From a checkpoint of a small segmentation model.
Training: 7100 steps, held-out accuracy 99%.
Data: trained on scattered letters and digits in many colours, 97500 training examples, 4.7 epochs.
Rows from block 3 of the decoder of a small segmentation model, named by matrix and row number. Rows with one number belong to one channel. Each number is 200 + 20 x the weight over its row's rms, rounded and kept within 0 to 999. All counts start at 0. After the name is the row's rms in percent of the matrix's.
After each channel's rows are labels from the 100 images, of 14976, where the channel reaches its highest value: "responds to" is what is common among them. Only what is clearly more common there than usual is listed. The data: scattered letters and digits in many colours.
# convs0: first 3x3 conv (decoder.decb.0.1.convs.0.weight, 96x96x3x3, standardized in use, each kernel summed), inputs 0-47
# convs1: second 3x3 conv (decoder.decb.0.1.convs.1.weight, 96x96x3x3, standardized in use, transposed, each kernel summed), outputs 0-47

convs0.54,085,189,183,192,190,204,197,199,209,190,231,189,230,217,171,197,259,224,187,193,223,195,205,209,216,216,239,176,172,175,194,212,167,194,202,217,216,210,206,218,215,214,223,184,214,172,201,189,242
convs1.54,102,197,186,202,205,188,191,230,179,207,177,214,197,199,211,209,182,189,229,222,206,244,195,173,203,182,175,198,203,190,215,231,200,210,185,210,206,205,207,187,200,181,185,165,175,247,201,187,174
responds to: the character 3; largest: 3; count: one; largest: 2

convs0.94,117,140,156,222,186,195,239,202,196,195,228,202,165,220,219,221,187,191,161,169,183,214,192,199,189,181,216,202,189,189,197,221,202,204,227,200,190,141,210,192,223,198,208,198,170,189,194,221,184
convs1.94,100,222,243,233,186,216,147,214,206,193,202,142,248,197,189,202,204,170,213,198,233,203,202,202,192,156,191,216,181,213,185,223,201,202,187,202,190,247,203,210,164,209,200,181,222,203,175,216,214
responds to: count: one; the character A; largest: A; largest: 6

convs0.9,094,217,223,235,215,193,199,213,186,214,185,209,202,202,207,217,194,174,182,201,164,193,211,229,225,184,200,212,195,191,225,176,179,196,220,220,201,156,147,182,217,201,210,190,201,172,162,214,180
convs1.9,109,174,201,181,197,195,201,223,206,185,216,191,205,193,222,207,220,212,174,173,226,238,208,160,204,200,193,198,201,193,165,243,201,220,162,162,211,219,243,230,198,207,208,207,161,209,216,170,189
responds to: the character 5; count: one; largest: 5; largest: S

convs0.56,080,188,225,204,195,174,185,194,231,127,187,203,211,189,178,183,197,175,195,187,194,216,204,225,185,194,217,197,193,189,218,244,234,188,190,208,214,209,196,219,206,160,173,171,202,183,175,166,202
convs1.56,072,204,173,204,194,217,206,167,172,242,218,219,192,187,243,191,219,213,205,220,180,173,190,197,186,207,216,184,188,220,185,185,180,205,215,224,195,184,208,164,200,206,203,191,225,183,248,239,209
responds to: the character 1

convs0.42,127,196,190,200,206,193,200,202,177,200,188,235,200,162,147,194,232,224,201,167,201,176,205,187,181,177,185,206,204,195,180,187,186,210,219,188,199,237,225,210,222,190,179,188,187,175,205,199,232
convs1.42,122,213,192,220,182,207,212,193,236,199,213,164,224,205,215,210,166,180,197,229,208,212,172,200,191,208,235,186,189,223,206,209,183,200,194,191,232,153,136,230,188,201,213,208,184,212,209,197,171
responds to: the character J; largest: J; count: one

convs0.62,083,180,185,188,209,200,176,221,221,190,228,196,231,209,160,196,219,206,185,175,226,211,229,194,198,195,212,197,201,190,218,206,173,202,208,214,225,167,196,209,222,215,198,163,186,222,183,199,156
convs1.62,070,204,211,201,235,153,181,190,183,202,197,221,187,178,206,215,179,204,198,212,177,228,178,235,215,205,177,201,191,200,203,225,203,209,219,199,198,218,200,186,204,214,221,204,193,181,203,199,192
responds to: the character 8; largest: 8; the character B; largest: B

convs0.10,084,209,165,202,174,230,199,220,214,204,212,212,208,189,219,222,222,174,182,227,142,207,221,163,200,196,195,216,196,182,184,210,206,211,222,199,213,148,150,231,209,201,189,181,204,194,175,227,182
convs1.10,073,203,248,168,203,149,197,214,236,170,197,195,205,199,205,194,219,216,207,124,197,206,195,216,227,179,187,191,200,184,213,201,199,205,176,203,193,211,246,196,210,199,196,215,205,186,196,203,196
responds to: the character 5; largest: 5; count: one

convs0.5,085,192,165,225,218,194,193,172,202,217,157,197,185,178,204,211,212,176,183,163,207,211,208,191,192,196,193,211,214,169,192,245,217,229,229,232,222,191,217,183,224,214,196,228,185,193,199,222,185
convs1.5,080,204,238,172,202,187,210,229,203,205,227,169,222,229,178,183,164,183,191,241,179,177,209,231,199,234,226,203,214,184,194,153,186,194,177,190,205,188,175,224,172,211,224,204,232,220,208,188,197
responds to: the character U; the character N

convs0.43,070,203,187,198,182,205,185,199,241,180,206,183,206,172,206,234,216,191,185,214,156,192,205,206,214,224,213,223,170,229,178,223,213,208,201,199,219,170,174,211,213,190,169,196,180,221,191,188,188
convs1.43,080,211,183,228,198,193,192,245,152,245,205,212,171,203,217,220,181,208,238,208,227,223,182,175,204,164,169,175,203,169,197,206,209,215,209,233,191,188,208,165,212,202,211,198,208,212,200,218,219
responds to: count: one

convs0.25,078,188,211,203,219,202,186,184,217,185,136,216,200,192,187,226,209,180,211,176,171,198,202,206,204,184,186,180,218,193,217,245,199,212,235,261,235,184,181,211,182,202,217,210,204,192,198,188,172
convs1.25,084,201,187,191,176,181,199,213,180,210,209,212,221,190,214,190,206,183,175,230,208,223,219,203,189,222,212,212,188,172,188,220,207,188,139,200,198,244,227,186,189,191,188,166,172,202,207,193,198
responds to: the character H; the character W

convs0.69,086,188,184,220,188,159,198,228,256,180,175,208,194,208,194,183,202,179,168,132,177,170,187,199,213,194,229,224,213,207,207,194,189,210,210,191,248,218,207,206,186,202,180,185,202,145,207,241,218
convs1.69,094,193,186,210,199,222,184,221,179,221,191,194,240,200,212,229,189,181,240,253,209,212,168,189,191,245,176,199,194,200,210,234,188,201,207,223,185,200,200,173,206,200,182,205,214,249,212,186,198
responds to: the character M; largest: M

convs0.47,083,187,168,238,207,198,189,160,151,207,174,237,189,171,220,212,198,186,202,186,191,191,196,173,189,227,219,204,225,201,186,231,239,220,202,202,210,202,218,195,212,206,179,202,161,178,200,201,194
convs1.47,078,185,231,177,216,205,180,223,237,167,211,158,223,239,171,199,206,210,191,224,166,197,215,200,220,221,204,186,217,219,216,161,147,208,201,202,232,193,178,213,155,200,233,197,218,189,193,194,175
responds to: the character N; largest: N

convs0.29,086,199,179,211,188,167,196,213,199,205,199,192,195,139,212,191,196,174,205,177,190,184,202,166,208,186,219,218,191,193,210,183,192,212,221,175,231,226,220,191,205,194,172,199,179,166,215,210,248
convs1.29,123,170,222,225,201,211,194,212,195,192,216,181,229,205,214,226,186,175,201,200,185,223,170,200,182,190,184,182,177,192,154,207,194,183,189,211,151,214,187,210,214,204,196,226,215,191,211,200,153
responds to: the character M; largest: M; count: one

convs0.30,080,218,183,190,229,198,201,206,182,204,216,218,216,201,195,196,204,193,203,192,161,179,201,207,196,208,180,201,199,206,214,241,219,243,229,233,180,178,187,186,221,193,226,213,220,217,155,182,198
convs1.30,082,207,170,224,176,218,183,200,188,203,194,203,196,162,223,209,228,199,173,170,218,200,222,160,175,174,195,230,219,186,180,197,195,203,164,186,235,214,209,205,191,217,204,199,186,153,226,213,205
responds to: the character S; largest: S; count: one

convs0.85,083,205,210,195,203,209,209,227,199,201,183,196,198,189,186,212,202,195,190,154,225,187,189,196,198,173,227,226,207,196,208,243,202,195,242,230,238,208,197,203,186,187,166,168,194,214,181,217,237
convs1.85,072,203,180,246,222,214,235,178,221,225,196,187,170,206,256,195,222,182,184,230,181,204,217,174,183,201,195,214,190,197,203,211,203,220,169,197,188,154,212,178,227,218,221,220,221,176,245,220,192
responds to: the character 9; largest: 9; count: one

convs0.63,120,200,215,205,195,163,187,231,200,157,207,211,217,185,201,212,177,205,192,179,218,241,171,184,208,180,196,197,228,205,197,222,202,207,200,204,224,221,189,195,187,215,187,171,219,173,207,207,192
convs1.63,128,197,183,188,208,240,196,148,182,242,194,202,207,218,175,200,196,174,210,196,201,160,222,208,199,207,214,208,200,176,185,162,218,201,194,204,189,189,205,191,177,189,199,196,192,220,215,203,223
responds to: the character Q; largest: Q; count: one

convs0.31,122,192,173,218,188,185,173,191,202,207,205,197,239,155,173,178,223,184,194,211,165,187,224,188,183,191,220,208,203,215,181,221,222,195,212,200,227,221,219,198,182,201,196,170,190,179,226,202,225
convs1.31,107,173,240,176,234,189,224,209,203,183,171,214,204,216,247,215,187,192,209,192,209,203,186,173,207,226,199,204,184,164,198,224,185,207,202,188,189,166,209,206,226,217,196,227,226,235,180,177,154
responds to: the character M; largest: M; count: one

convs0.73,111,148,170,221,201,224,245,186,209,211,198,216,149,209,200,205,216,209,174,197,191,216,223,203,205,193,223,187,188,199,208,198,200,212,195,194,194,117,218,224,225,183,182,180,167,217,178,193,201
convs1.73,097,229,198,193,167,199,164,175,202,165,215,173,232,220,177,199,210,206,185,210,200,209,242,217,196,181,196,207,194,213,188,211,203,202,191,194,223,269,198,189,160,238,221,169,179,189,183,207,216
responds to: the character H; largest: H; count: one

convs0.18,112,171,165,222,222,221,203,172,167,222,188,215,215,198,148,211,196,217,214,206,200,214,236,159,184,202,209,218,216,199,188,208,218,218,184,173,219,184,208,205,213,225,214,183,193,182,230,209,242
convs1.18,105,191,237,155,209,170,202,205,225,153,210,193,216,196,230,190,192,194,177,188,175,204,213,243,214,174,205,185,189,184,202,174,178,191,199,241,187,210,194,181,214,213,203,198,222,206,173,212,196
responds to: the character H; largest: H; count: one; largest: R

convs0.27,091,201,203,202,206,168,189,192,203,174,218,162,231,193,173,203,229,187,216,216,195,245,196,180,211,167,211,183,215,202,184,231,214,210,240,221,218,203,168,225,209,209,207,207,186,191,198,198,183
convs1.27,096,184,184,184,194,244,208,208,177,219,173,237,163,205,210,209,184,201,196,173,228,167,224,169,206,198,217,225,186,154,212,187,196,197,206,201,209,207,228,206,210,179,195,192,180,232,196,209,203
responds to: the character W; largest: W; count: one

convs0.60,078,156,190,217,189,180,181,170,211,209,170,192,203,197,212,200,205,196,175,204,222,217,228,192,229,152,240,206,214,199,193,192,226,228,177,200,220,175,180,231,175,197,203,177,158,174,206,188,174
convs1.60,089,239,222,172,186,191,190,201,213,173,223,167,211,205,180,185,185,195,201,200,186,200,222,243,202,172,185,175,211,203,237,188,193,190,197,228,208,218,201,183,194,200,205,184,223,193,158,224,217
responds to: the character B

convs0.70,085,182,176,211,198,193,205,186,193,201,208,185,194,181,204,203,204,142,210,176,198,203,216,196,221,209,242,226,225,180,207,201,206,196,188,239,246,202,194,171,208,213,177,176,208,201,183,212,188
convs1.70,076,206,201,227,181,231,165,180,202,205,194,203,189,188,170,186,189,229,164,205,221,198,174,177,194,207,187,210,218,252,205,188,211,209,231,166,200,217,202,213,208,199,171,245,207,194,201,191,188
responds to: the character D; largest: D; count: one

convs0.81,127,243,217,209,193,168,187,203,195,214,185,190,208,189,204,214,205,205,205,196,201,217,194,174,236,126,161,174,197,218,223,189,214,196,209,242,204,185,164,199,216,241,212,199,206,221,155,193,178
convs1.81,121,149,191,195,211,204,223,205,194,173,209,232,200,217,196,210,197,216,191,171,197,164,212,192,224,219,215,228,173,177,183,213,172,194,202,182,203,200,221,204,229,214,209,213,173,182,217,199,201
responds to: the character W; largest: W; count: one

convs0.65,074,188,177,211,217,187,196,180,229,203,202,199,196,183,183,175,189,166,177,172,188,199,213,210,211,196,217,222,160,205,179,206,211,205,227,203,199,185,167,181,191,238,195,215,191,158,186,204,189
convs1.65,099,216,169,228,193,207,170,227,188,222,184,210,206,199,230,217,216,218,199,199,246,220,168,167,200,190,180,205,211,192,215,233,211,188,173,189,239,211,223,218,239,193,169,203,199,221,187,206,198
responds to: the character X; largest: X; the character N; largest: N

convs0.53,123,206,174,221,228,183,192,215,186,183,242,185,203,193,135,204,231,182,226,214,195,188,187,216,207,214,196,225,204,226,176,209,184,209,204,196,197,220,200,198,189,234,209,174,202,186,206,211,226
convs1.53,137,215,214,207,202,187,179,199,202,195,170,212,203,194,239,200,177,191,206,181,194,224,174,204,195,154,193,185,233,195,234,195,231,193,226,216,175,203,198,209,227,175,185,234,205,201,178,210,167
responds to: the character 8; largest: 8; count: one; largest: X

convs0.32,109,172,177,209,201,227,185,191,171,192,233,198,219,187,143,202,225,186,207,215,182,204,207,195,194,204,215,217,202,223,152,206,204,219,195,177,218,197,190,219,193,208,227,167,214,173,225,210,219
convs1.32,103,210,222,173,217,152,189,198,229,182,154,213,195,186,243,202,188,196,193,182,187,231,192,232,214,183,194,195,228,184,246,184,215,200,218,231,181,202,219,186,236,179,193,221,186,203,173,215,186
responds to: the character K; largest: K; count: one

convs0.28,084,158,166,219,180,202,191,209,212,159,201,191,171,210,230,192,200,199,195,143,206,231,218,207,189,203,227,199,232,205,196,205,192,215,218,208,227,189,161,179,214,189,187,197,209,183,170,265,172
convs1.28,072,216,205,216,207,191,206,205,191,237,187,210,225,195,205,178,214,205,179,222,198,194,169,168,218,183,188,190,200,205,232,203,199,187,197,217,190,218,215,228,220,190,165,231,186,245,229,140,204
responds to: the character N; largest: N; count: one

convs0.24,073,197,224,215,162,202,198,193,178,187,185,203,236,203,196,233,227,184,205,215,190,189,186,186,212,221,192,241,182,192,210,212,243,189,200,194,207,205,214,235,208,208,187,198,193,214,192,220,160
convs1.24,103,189,179,182,226,183,215,228,190,194,180,243,175,185,186,192,204,204,194,192,167,219,221,216,189,192,182,192,209,185,204,204,201,212,202,222,207,214,212,154,226,198,206,174,208,197,200,232,219
responds to: the character B; largest: B; count: one

convs0.8,101,205,216,206,197,187,211,224,214,212,187,222,214,230,202,217,209,219,163,158,224,249,212,209,210,178,201,172,182,177,217,228,220,166,212,237,208,195,182,202,214,219,175,168,197,174,182,218,182
convs1.8,115,204,175,174,191,221,196,192,178,204,210,224,213,203,206,189,188,203,219,217,196,183,173,185,220,210,192,186,246,192,213,186,215,204,207,201,213,182,201,203,217,162,199,217,199,241,227,173,190
responds to: the character Q; largest: Q; count: one

convs0.66,088,212,167,213,202,234,196,205,203,220,218,204,241,208,168,198,212,195,222,219,172,197,177,170,234,197,209,185,206,239,207,232,203,202,204,199,223,165,131,214,197,170,221,186,180,218,197,197,203
convs1.66,104,181,192,212,233,159,236,200,211,184,172,228,166,209,228,207,208,201,163,179,156,201,212,209,218,190,185,211,189,166,205,210,194,189,209,188,200,205,224,175,248,220,194,197,222,143,191,207,187
responds to: the character S; largest: S; count: one

convs0.68,078,202,225,196,220,180,187,211,206,194,191,208,227,195,224,158,188,167,238,187,181,215,195,204,195,226,186,179,229,155,212,185,200,209,213,241,175,215,209,190,221,187,162,190,219,182,196,176,144
convs1.68,080,197,174,211,200,252,223,206,173,208,180,205,202,179,199,229,189,210,201,220,225,208,230,165,200,184,191,206,165,179,179,230,192,199,157,183,202,205,179,215,179,208,205,158,193,218,223,197,206
responds to: the character J; largest: J

convs0.0,093,203,206,211,166,190,204,218,196,160,164,215,227,180,197,201,228,210,185,235,192,229,199,195,193,235,205,198,180,189,207,215,194,185,212,210,243,202,198,236,197,179,198,199,194,209,200,201,224
convs1.0,102,165,190,193,226,180,226,238,194,207,208,230,206,207,197,216,183,169,197,170,167,212,222,223,194,172,201,213,195,178,204,209,203,213,195,201,182,217,219,173,229,201,187,181,185,196,206,209,209
responds to: the character Z; largest: Z

convs0.72,093,183,138,236,212,197,183,221,211,168,179,187,218,172,199,236,210,154,181,201,196,192,167,171,209,184,192,210,191,203,186,233,177,201,195,187,239,191,221,209,183,217,189,154,176,201,202,177,228
convs1.72,088,216,231,223,182,194,177,162,199,209,231,191,186,204,211,185,178,194,205,211,167,185,192,214,183,188,185,186,216,218,211,173,221,230,235,240,187,171,161,193,220,164,190,205,241,174,165,236,201
responds to: the character 8; largest: 8; the character 0

convs0.79,125,200,209,216,193,213,211,223,179,215,199,224,215,197,176,209,176,221,196,188,213,216,179,186,204,213,193,173,210,232,201,205,214,206,204,226,206,214,191,201,184,234,208,147,203,167,214,200,172
convs1.79,118,190,190,162,203,224,197,207,195,182,180,214,224,212,229,218,169,175,203,210,198,172,202,205,220,201,201,198,212,159,225,184,216,192,193,199,216,201,199,196,223,210,194,220,200,240,187,198,184
responds to: the character Q; largest: Q; the character R; largest: R

convs0.14,081,181,204,192,230,152,172,192,201,181,183,222,222,158,209,222,233,202,220,171,207,209,198,196,241,215,210,189,179,163,182,234,225,184,224,212,185,173,199,228,192,199,209,203,203,209,211,202,183
convs1.14,089,235,179,238,146,224,195,215,196,201,223,166,224,241,200,177,205,199,197,217,206,213,190,200,162,185,197,194,216,238,208,200,185,220,215,174,232,213,196,242,199,184,202,185,192,181,192,220,220
responds to: the character P; largest: P; count: one; largest: D

convs0.4,096,193,184,200,194,199,188,187,226,198,166,187,189,194,211,199,206,181,133,181,195,196,206,234,204,157,236,213,206,200,195,214,210,206,197,239,255,213,194,203,179,205,184,164,202,210,185,202,201
convs1.4,074,186,229,187,222,161,197,191,186,192,229,228,207,198,247,173,218,196,236,198,200,206,199,167,210,218,167,200,226,184,190,220,188,214,185,189,180,173,221,198,238,194,237,208,206,199,202,182,195
responds to: the character 9; largest: 9

convs0.19,089,194,200,215,214,191,178,233,220,163,205,193,202,204,195,201,201,203,170,173,189,212,195,184,217,141,225,185,210,214,200,235,190,192,191,225,202,202,166,196,231,218,201,211,219,186,181,200,192
convs1.19,078,201,153,194,177,225,214,179,156,221,211,219,177,228,188,214,216,207,213,210,214,200,230,201,190,211,185,219,209,190,178,212,219,188,186,164,221,196,221,193,196,199,174,196,159,212,251,210,218
responds to: the character Q; largest: Q; count: one

convs0.35,068,206,189,226,198,189,163,224,201,172,196,204,216,179,152,217,213,180,218,168,192,209,190,210,200,204,192,266,242,150,220,193,178,193,204,234,191,196,210,199,246,204,180,187,209,197,196,187,179
convs1.35,080,212,188,208,175,189,208,173,194,215,221,199,194,212,178,188,207,201,163,229,196,209,191,211,185,211,198,181,176,222,169,179,205,207,207,201,192,225,186,192,155,215,210,197,192,178,226,207,216
responds to: the character B; largest: B; the character T

convs0.57,098,202,183,201,204,199,192,186,194,222,228,171,195,147,198,214,193,212,196,187,219,196,171,156,226,166,213,207,210,193,211,214,201,217,220,208,224,177,200,198,199,226,172,205,168,220,181,211,205
convs1.57,064,153,216,189,235,186,199,167,210,180,210,248,179,227,188,192,202,191,172,196,163,201,216,230,196,230,193,211,181,201,206,200,183,186,218,211,163,178,235,168,213,211,225,208,228,170,232,197,197
responds to: the character H; largest: H

convs0.88,112,215,191,220,205,214,188,220,176,201,242,200,193,179,126,206,199,200,210,214,185,192,191,202,193,223,180,208,220,217,160,191,216,219,202,202,219,215,177,194,182,204,215,162,207,195,195,205,200
convs1.88,103,206,221,194,196,209,165,191,210,190,185,206,201,186,243,213,221,212,199,174,220,206,164,186,216,181,198,183,230,204,230,188,200,185,218,189,201,177,210,211,232,190,193,251,198,215,199,191,182
responds to: the character S; largest: S; count: one

convs0.21,118,187,214,191,207,163,198,217,215,202,204,211,188,199,220,198,172,194,174,179,179,217,161,202,228,216,185,186,194,205,207,192,224,223,233,220,212,159,173,177,227,193,223,207,208,197,182,191,129
convs1.21,112,209,182,229,187,232,173,220,196,205,185,188,228,194,189,227,195,200,191,200,219,213,191,199,171,197,205,227,194,209,192,220,230,185,204,156,202,234,198,237,204,171,154,212,167,181,194,203,229
responds to: the character N; largest: N; the character O; largest: O

convs0.22,103,232,200,225,224,217,194,214,201,207,210,197,203,211,202,218,188,190,143,216,172,201,183,198,227,183,181,181,199,190,208,201,178,207,211,208,198,158,115,215,212,207,208,211,198,224,180,202,185
convs1.22,109,178,221,165,202,181,211,200,203,155,201,215,181,213,186,201,242,219,185,127,209,193,232,183,222,186,194,203,196,196,202,213,195,217,196,197,210,207,258,201,191,232,196,196,181,184,187,186,200
responds to: the character W; largest: W; count: one; count: two

convs0.33,071,169,171,178,210,192,153,226,199,152,214,229,189,186,185,193,226,182,208,196,163,216,219,213,192,181,181,226,220,176,214,170,211,204,214,217,255,186,200,203,212,216,204,197,192,199,175,237,178
convs1.33,091,203,229,195,195,203,226,190,190,212,234,173,219,228,206,205,199,189,204,204,210,210,213,201,201,211,199,171,182,199,164,211,193,180,182,201,142,192,215,181,188,205,207,196,189,198,237,198,200
responds to: the character 9; largest: 9; count: one; the character Q

convs0.11,112,207,207,208,175,177,190,187,207,203,196,211,216,227,220,187,215,207,161,242,213,214,168,203,196,218,204,197,167,202,218,208,215,206,176,220,219,159,199,213,202,197,220,209,206,208,192,206,181
convs1.11,123,176,173,202,221,218,186,199,173,198,168,226,177,211,156,226,204,216,218,188,198,203,231,193,199,213,165,217,215,197,194,214,192,208,217,183,207,226,222,166,206,231,204,176,208,182,223,213,210
responds to: the character Z; largest: Z; count: one

convs0.84,079,191,212,230,211,190,196,174,197,142,190,214,223,197,197,209,203,145,161,193,193,201,187,206,212,202,206,216,228,181,243,247,209,204,178,232,225,171,182,194,185,191,193,193,196,216,182,194,169
convs1.84,065,186,207,214,216,214,235,204,208,196,245,199,178,208,168,159,220,226,208,166,187,166,207,204,189,194,219,207,174,235,196,207,213,231,210,209,203,228,208,222,178,157,180,159,201,172,156,197,250
responds to: the character W; the character E; largest: E; largest: W

convs0.49,089,162,203,195,218,229,137,189,194,191,214,243,209,171,166,206,201,207,224,175,200,197,209,209,210,184,212,211,202,175,198,227,256,218,214,238,201,204,185,175,214,208,232,185,213,194,194,209,224
convs1.49,084,212,190,216,192,192,227,205,195,197,181,182,200,214,221,216,210,189,174,213,209,225,232,153,178,207,194,189,218,176,186,223,175,192,179,154,227,202,220,221,208,210,195,200,170,200,221,184,185
responds to: the character Y; largest: Y; count: two

convs0.50,081,179,170,199,209,177,146,175,202,166,182,223,183,195,197,210,199,183,195,177,201,189,210,216,232,149,186,227,221,205,194,184,192,190,203,173,239,199,211,212,194,156,162,193,208,209,177,224,203
convs1.50,071,207,205,228,197,207,233,217,177,245,224,177,216,200,230,197,203,188,192,208,210,185,179,175,184,208,217,189,166,196,170,226,204,205,198,224,190,175,212,166,193,240,173,201,230,190,221,182,214
responds to: the character Y; largest: Y

convs0.3,065,170,202,192,210,166,201,225,206,174,219,206,209,209,187,192,217,165,202,206,169,214,200,211,220,198,198,248,237,164,196,209,205,223,239,197,241,196,177,238,178,165,150,211,228,234,213,226,207
convs1.3,072,170,184,197,193,202,195,201,181,209,180,205,236,192,221,224,203,183,158,192,210,220,199,196,176,196,192,203,195,193,171,206,178,206,181,172,194,234,235,175,224,227,155,213,166,197,217,165,225
responds to: the character S; largest: S; the character 5

convs0.67,090,167,176,219,214,226,189,217,211,197,204,191,208,170,168,193,208,203,210,203,205,175,187,191,215,198,215,243,193,189,208,190,235,197,191,196,152,182,202,202,208,183,170,149,195,195,203,189,186
convs1.67,106,219,195,201,193,162,205,203,189,194,230,206,217,205,220,185,226,188,186,232,197,232,207,209,172,208,211,193,191,197,172,216,199,213,189,177,228,228,211,199,202,207,194,185,186,179,216,200,233
responds to: the character W; largest: W

convs0.36,117,168,219,185,188,172,194,180,196,178,232,214,193,212,217,187,189,227,184,150,200,192,209,205,207,179,206,208,199,188,216,190,186,212,207,205,202,197,212,194,222,163,192,206,215,172,174,208,238
convs1.36,136,184,197,198,210,223,187,214,207,200,182,171,234,188,194,236,225,163,212,185,212,214,215,185,199,190,212,202,152,176,176,232,180,190,163,195,190,225,210,204,180,216,208,184,163,222,215,194,191
responds to: the character T; largest: T; count: one

convs0.87,083,215,196,167,188,192,141,190,226,178,245,160,215,191,218,174,199,186,178,198,233,184,169,221,203,211,233,185,208,213,206,208,161,193,188,223,213,189,212,231,197,218,205,203,203,152,202,202,198
convs1.87,118,202,169,175,193,219,159,189,128,221,166,247,179,204,172,234,222,232,229,213,197,208,218,191,210,203,185,206,236,172,200,164,212,199,204,215,199,214,207,175,203,201,200,179,168,224,216,188,214
responds to: the character R; largest: R; count: one

convs0.75,119,193,203,207,186,201,168,219,209,185,192,177,237,190,188,198,222,174,195,214,180,179,224,217,181,189,213,225,206,183,210,244,196,202,211,201,201,236,227,190,214,176,202,197,198,176,242,216,239
convs1.75,098,190,218,192,233,206,215,188,174,213,183,211,172,220,219,216,169,214,215,203,193,212,181,191,234,226,228,184,182,196,213,195,236,191,213,209,156,163,193,195,209,191,202,212,201,218,190,177,164
responds to: the character M; largest: M; count: one

convs0.58,080,163,200,186,169,193,199,168,188,244,184,234,219,233,187,211,191,212,194,223,179,216,188,184,181,189,212,223,204,194,189,208,191,183,207,215,194,183,189,209,204,191,199,149,216,188,209,218,182
convs1.58,087,199,198,235,221,209,182,229,228,214,230,200,225,178,197,177,203,164,177,168,181,195,170,221,198,212,206,179,211,210,210,187,211,239,208,171,234,243,238,198,185,193,204,215,193,183,218,177,216
responds to: the character 5; largest: 5; count: two

convs0.86,077,179,167,215,222,146,220,195,244,170,200,208,188,194,211,209,208,171,190,172,198,201,199,190,207,206,210,213,234,206,195,225,224,188,184,223,234,197,196,188,213,199,201,159,182,194,205,228,184
convs1.86,075,209,227,227,203,212,204,197,197,221,225,159,219,209,193,196,236,210,238,192,242,205,201,194,184,207,181,206,183,208,161,224,201,209,205,175,182,199,219,213,171,224,193,178,171,226,182,199,233
responds to: the character T; largest: T; count: one

convs0.17,096,203,175,200,200,201,197,201,184,229,185,178,212,162,205,209,187,203,178,214,208,214,210,179,199,181,221,191,204,201,177,229,207,201,252,223,216,196,201,198,215,226,189,186,146,185,200,239,209
convs1.17,090,176,234,171,223,199,196,184,208,165,206,199,210,186,201,196,213,204,217,186,207,208,171,195,241,222,157,198,222,211,197,239,186,199,187,195,182,201,208,220,178,182,207,219,216,209,193,157,149
responds to: the character 9; largest: 9; count: one

convs0.93,121,220,209,170,201,176,194,238,204,206,142,198,239,178,195,204,247,209,229,161,199,197,200,208,211,151,195,198,189,198,176,204,189,176,221,197,203,226,217,195,183,203,154,170,178,179,197,199,229
convs1.93,129,182,159,227,192,216,207,183,190,215,220,209,196,225,196,223,176,190,201,256,170,206,171,200,195,225,209,172,208,233,197,187,207,190,223,208,208,155,154,195,209,206,239,209,196,197,228,206,180
responds to: count: one; the character 1; largest: 1; largest: 4

convs0.26,115,195,209,205,229,192,186,184,167,206,196,223,213,231,205,204,235,225,213,205,181,197,178,199,187,206,204,197,185,177,167,201,224,163,190,172,233,201,217,195,219,199,188,172,198,198,202,206,187
convs1.26,135,245,175,232,169,190,213,202,204,221,213,182,186,205,195,181,210,216,196,224,207,204,213,202,172,196,200,173,220,241,220,183,196,200,209,191,246,175,186,186,188,203,219,204,207,187,191,249,223
responds to: the character P; largest: P; count: one